config = dict(
    model='CTC audio transcriber',
    dataset='melodies that start on their tonic, played by one synthesised instrument',
    input='waveform_16khz',
    widths=[128, 192, 288, 432],
    lr=0.0032,
    beta2=0.95,
    eps=1e-06,
    steps=19000,
    lr_schedule='cosine',
    final_lr_fraction=0,
)
Rows from block 8 of a small CTC audio transcriber, named by matrix and row number. Rows with one number belong to one channel. Each number is 128 + 24 x the weight over its row's rms, rounded and kept within 0 to 255. All counts start at 0. Numbers have three digits each.
Before each channel's rows are labels from the 100 clips, of 14976, where the channel reaches its highest value: "strongest on" is what is common among them; "peak on" is the class under the peak. Only what is clearly more common there than usual is listed. The data: melodies that start on their tonic, played by one synthesised instrument.
# convs0: first width-7 conv (model.blocks.8.convs.0.weight, 288x288x7, each kernel summed), inputs 144-287
# convs1: second width-7 conv (model.blocks.8.convs.1.weight, 288x288x7, transposed, each kernel summed), outputs 144-287

strongest on: pace: fast
peak on: D#5
convs0.55:088125140103142117144140130136138115112113100067169094143136129129145059148137131145121103180074142112072161137135116139150121103113126115152141102173139133111158181143140125117128112147140120140080131119140178144092123142123101162110119154134132125132104130087137149143071102147117080131145088109122138156144157141147148089144147160104140176108114193123130152140126122133095134154101142114094171117140098167096146131117089059119155
convs1.55:103105103143130095112140142111115135141125101124131144167139140109088134158173130136155149118141074065134137109135146138123146166133150171122122118121120128130107116118174143118121134117158109135111062085117074121130147125135135107156146131136126143126111161111147145162095146139161159145095150153127151147125136137180135117139100139128195147077137094134092105093095129117115131135128136140150072128116113142123131102112109100164110

strongest on: staccato; the note D
peak on: no note
convs0.11:149121120115133116157167114179115126149150162162119158094105137114146077141120117120142117114159097123152112122130120102145097135121108121111133053147148097105113127144142140118146092177124143118114125145150132093085121156118155118117110098145123135123108158108101116110107103127089122145120110145143092146107144091102110092154114092142142103175106106090136114157138111121155138100085106105121105145153160103182162146108154154076151
convs1.11:072128112074068116158129143159104112184119144111131126137147144123109124112124121152122126160124098093122165088141153118125135170131163132128106071123149113138089142127170134146144117107112095088141136185149106125166121162132089144145100132130146093142117117115114125091134149131165123136127104111126116121134150126137124169092142144146132130126120150125126132091151130097114195081126120150188176117176105127094125126144102158144137

strongest on: staccato; flute-like
peak on: C#6
convs0.208:126139101116152145109104124066097179159144135140170158113087153155149179102111124128137136121094119130147114151117093122123122128131172127151176116105131148099153109144146131080133116124070126135121115124156131142145117118131137108104158145115132149124135130156136105138153116137132135079140140091124150129138089147118087120116163105083129103138111121076125139157106113107121119120144143152109149082114142138138073129155144139118091
convs1.208:114131149148091133132075138113133128135121118139177116116110156138067152129084160122127110132121098150134141117133119104121141090119121121126132097143170117112138143114160132124137117099107142100155160149152148096124148080114113143128157056124120085134120143122116134145114141129172104127125120174142189129130084125136065162154151100132182135089139165081125096137084149121161141122105165161111127138162105134113124140122110127106097

strongest on: bell-like; the note G; tonic: G
peak on: G5
convs0.98:128143164108117139104124100152118096168120158129137151152122138150148127132134143078116130162156152146131139137102107131132098178143102141138142107154121135112171108142113121113143099117092136109143141127125134124111097160139153126137151144125142151109091140117128104148151143115155141136128130110115114145134124120149094130114127137128152103151102151127117187123118116138152129148125127102147099118118141133149115105143112132105160
convs1.98:096125198148087140125171147146111109181133092111094111144124121108141107114160140163115116145116134124135139114102158109153092119165168112122134136084116126154122152120095143123140102121183115129115109088130131101121129150151123116161074135199122115146108125114116124149168097141180151153129155159131144159123134142156130125162068101128150153130122088132123132129130156135141097093147140142088100112142151048157133147125143147158140

strongest on: bell-like
peak on: F5
convs0.163:140110111156117107114126147109121048082136083132099119120134148082146134124127119146114129110141111124105099112057143151117110102112077140123132112150152114106156104164122106085120150110142150156119144122144116118060114102116097141121093142109104128116117135118109108152144119069122093110121121094117102115108060094171076173152125142171163142136117102112114132107136119091131103132137124085153130131147116139120134125103115137108131
convs1.163:125145159131119133117107117088105177113142148133174127125168102157112106121132142134124150124180118157138129097119110148148200147145117117133122086168130137126133097123149126158171106146170189129164099131121102090160143128153088121115140169129138109126125125145146145143103131125124159147122142144123093164126108132104120156065152126147109127123132151177130149125119144124100113135149130109148127107110088155092141126151121095172133

strongest on: the note E; reverberation
peak on: E5
convs0.187:119136129160153092156102095151143136110103140142128116130133143142140158156123139124136119058131124153121138147148159122136129113116142142142117111159103123125135129165082099124084155139115121169145132098128120140118110135160121139135112196158151100100134128182116121114113109133120143102175090113176115137128153139137107122119144109147099106114144125136139142147132118114095160155104043115084145113119159150148101107122119113153140
convs1.187:110122127104093126094107148110103123108139119147136151129150179128095118144058158092118164108126097140114135128152106129159147148091133096132132069145118133140151104133127111135124107119108144115099118089117116113128125075115140144127111089124104120115108088093131140122123123126158127126088126127098084150132115124104120143158159133131145132096138170114150113118108175121172188108131071122112136128135134118114131047214149118093119

strongest on: pace: fast; the note G; tonic: G
peak on: G4
convs0.88:137107108123135178130135090141115130100173117152087127077141156115095174110159128107105146145103080140100115112108101167123109106096153152141143171098131139141129113117112103088145122120099130155103117147149134156156122141106130079142109140129117059115106130126098120100081132123134161117115135084115164146173106166146124161155088097116150106108153101155137122115140133096116137106097136129100105118126107146117123146134106119085134
convs1.88:140137126104148133112170131141102157122125124109112133150137168127158114146142131162145141102119129137125109133127147138158063103149159114119130140122133143143118131157150140161111143118150155145125149097120131137131132150106136138115145142136142128123133156134122126121131116142132124151119154207134173114127108156116114082142111138127111167149112130107154131136168150096125122130121117139103148124129129135170121108144103137119184

strongest on: bell-like
peak on: no note
convs0.205:128121151063099134085067120132174085124151134122174080122103121130141086114095138124116173153122116160120108058084156091157097130130139139147116129157121138102139085128143124104127125138093114139082138113136134153106141134120115119128120116097142119129144108125108069146084159145108132100116103111093149120136105142116105130104110146115123114124125075104101109135138097095170143161121135129097146120143153086141103127151168174096124
convs1.205:119129129179153134135132128157065121144138079096161120150153162122170117134118155136116122122133151120143113143135139102130097082146111104116125157104117135094110153163115102139117094087157118163119152126137103127131087159128123124118119178126106074146136116125147134118165144138183116143110127155141134129124143151177145153118104135147166132104127140140103106120113073137158125118084129098108148096140125144190129100110161182144162

strongest on: the note C; reverberation
peak on: C4
convs0.117:076163170120079131120137098121127157092116103162102149080139096160161092141139157094116126146137141160132077086174132157110136115145127124073152145178121154156143125124135124135107134148136101118132092117110132129167159118178136115114126141145092130172166132141136155158133174149135090128114129145075106159113116129120136106140174098119125124129141131152124141124143144121112131138145135110094169144128149134124137122127147106141160
convs1.117:145119165119138075135107139107178106121111163118089147119134102134114101149071149144099156122150120133134133116157133164167135169132098121128132100161106136155110123155064139125061124135089115148113134097115117112118115105150125118109110180133132161090143087129134121168127083112130136128099122127144090126118080132142165122118086117134146147105137123127114103124088144138153129090160134114134151111132123133125087131138160076103115

strongest on: the note C; pace: fast; bass guitar-like
peak on: C3
convs0.58:101110144089135115129122144120125127133112139096151104144092114116019101136081118127100159094121122091124131155133125129126121172141120096190070077126113109128055128101125162142112164098063103106116124124106141174091154085104115107131124117118131147143122128094140157134103130075131134140127122151107098100085141143152166129122131130078121134113116182101161128109120115145135149133101125139136134096123104148126148157125156140129154
convs1.58:114132137112128113086201107179135137151167154102109126119127156136163143125206054122142175103135089107112153117155139105146133125139100126134117104111137114118132116125118113092139169133196150153120120122126149144113107129120106107131153146055110131120129169128129139129142114115136150118077130098125111120130137116127108120108149127133118146162131147139168114142101153114152155132114070111149162131134109098151147092155100137136097

strongest on: staccato
peak on: no note
convs0.115:114162130098102161115119105100132078104139179101121125104148133095067112132107122110147144071119149112115142086147128143155156141149172119112160118148123164154106139112138139157093150145119122141119133116148151166120131130109101133169152137130141172110168140157123166125097079147092110100126098120139133124132169090130163114116132119122105109139134119086153118169103111142150158140102118122093126122134155136129072168106119088126131
convs1.115:099125132164157188080159141140142143105099123121117096124128140137123148157144144130102106073119149155090160146125093105096132144117132089133146097102127141094133116148116150066128078132107108154124133106115122124129138107111120090135106117089107101103186134126109127137123098159143108151099128116131119123134142127155073140139100096152129149122132143090113118116128134136098152160128131121126126111136137141101155098121144101098181

strongest on: the note C; pace: fast; the note A; tonic: C
peak on: A4
convs0.59:093114115184157111157138131155127134114118134056160171132141116140127123142119118137127117132113134140140123115172154150138117111117120128146097168140188111119128122149099142154162172088123099108116076160114177144156080144131099109105155182113154140138109109118116123105152107138116128180184115138155128127119110121125147152122145118139152091135147124101116154103078120096115104128153144120119103108139117100142046127120107113118102
convs1.59:118137165139112109162129115150150128171121127112133139132094156132137106162102130138139143141110127110091108141125134106143160117107147145126127103127157152155128151129134124122131142099111098078043109151137106107100112096155101141142147124161146144115119168118120126128148117146115102087113110150142112134112182133151170155180169120135134122118126139131108127093045135070150132114142098107103133115156105156141077121120105113114106

strongest on: staccato
peak on: no note
convs0.268:136129142070122125110138122125136133137086138124104092150121106131090101092140134114127170157151153158099104142118115095170108126151147134104117131134125125108095149154143152190123121157127165117133136119144132137143136096090136132173085135105156130095155127161119163113084144148141162116093085100119119136106160106112152119120156129154111103127143095133121098150111112142129161128115114170118173149111142148152094107136140079123110
convs1.268:162131111128104118097139124102127115150091140116086140110148124122152175130148117130151123144149143154126148131128171150121135162128114132119142098159102138128143147164111151085168119088084107104085122133116109141128146108124081115138123120111149074166131125082122109124143159125113175093149106172121133168166161119113154151116132097151122171125138141108160106121108150121104128170118159113123073125142165101124084142149155146077117

strongest on: pace: fast
peak on: no note
convs0.233:100107080085152124157148145127127102149115142097177101131095104129178143097140094132132109114101138117127131108122092125141115129155141090096133098148160153118097102118098109132081138153128147137122131112111168159134151115080160154107126123113107119104112116124168085118136124137129120114114105152104104104161128131140110104168171141111148158098142096102099135138102117120105141128129107115119118086109098138138118141103077142151115
convs1.233:121124146169111162121133121136071097139119116142148174152127132118082111151135112098149151134165164085108128157121135142097125125129150110121133111099132118122081145131154137116114123123134088149147108147137077092181158146136117108163105155155098124123112106081131134115133128126123144157120118149130106145136104123173118101128132162133195113114120108139096128109124146132141175112138137151124090120160145123146144106094161145143109

strongest on: staccato
peak on: no note
convs0.89:115143129108159082133134153100132139137098151122145136117133114150120115130129118126126099112130132138141117126140150139137120134116146118099127130162124085132123090141135135161117136135116120109128153132123110145161148092114078148173131137097130125115123108111128117130122154086136094155132135100133117102100156089150119070129165109051131093125183134076127167159087117144121110124102090154132166021131148125098129083099168130142134
convs1.89:151134136160123070119137150120167118144139102134125123116141084135136134132145100141124117122146111135129109158177116125173137154140097138133123150139090126118147133148097115113105141160096116115110102138124157104116120042112127087126133143082082140165131162103164124111118108100153146119109148129116116123141139106083119137146130145128095145117123148128145138111050124137142146142111116155132143166114142135081118128148113166099097

strongest on: the note E; tonic: E
peak on: E5
convs0.261:133100150109123137118174138147137148070123138099142114106125119066175147106116109147142110003107125139119126162138097132130088139137108105169141126146131131138120124137104136142107145108105147106151118142148126155128121136071098163151111169107141170117143117143115121124128105087144150127113150113157123141098153077136147088128171119130136144129159137128165116099147084136110132105119146120150144110128152147178106116112131099123112
convs1.261:150126128171153150110109141117129149130086061134118126159113094130133093154167138106103125074163107148086094180176099099137114207125156107114135110138111125091138120106122165152125137156138100154121114130134171127111148134146187114149158107130134122139130173096115132176104172119142121136145152090135143115138110133133034110168145115141126133100129132106173167134130140126122130142113143148099106107129146108112127106154130123084134

strongest on: bell-like
peak on: F#4
convs0.81:144124131103126131099172127130173130148134134148103130132129102128119116154139124146108110142147137127130130116120122106188161126158118164121148139084175148169148098110141144094151123157091145104105153138161174136098096122115148124109103151123133139112158116108124105153085120117092139116089140132060118138134102117116131119068107121119097120131134126136120121140176105142164140108156163129140149150155112138127121111129149158144115
convs1.81:153127143105139077134087134125122125080084136144110139133147115128116125137109163160112093065152078135113104114119170122114121127119113138130120148094102120128100115131106161140144124117137149128120151095123092096108123147147137125122058186130114128127124126131148121157119088134132096127120122127120147102126141147130151130125117123117144134119122123116161146087157166118130161130137133103137164146143156124157104135179121134132117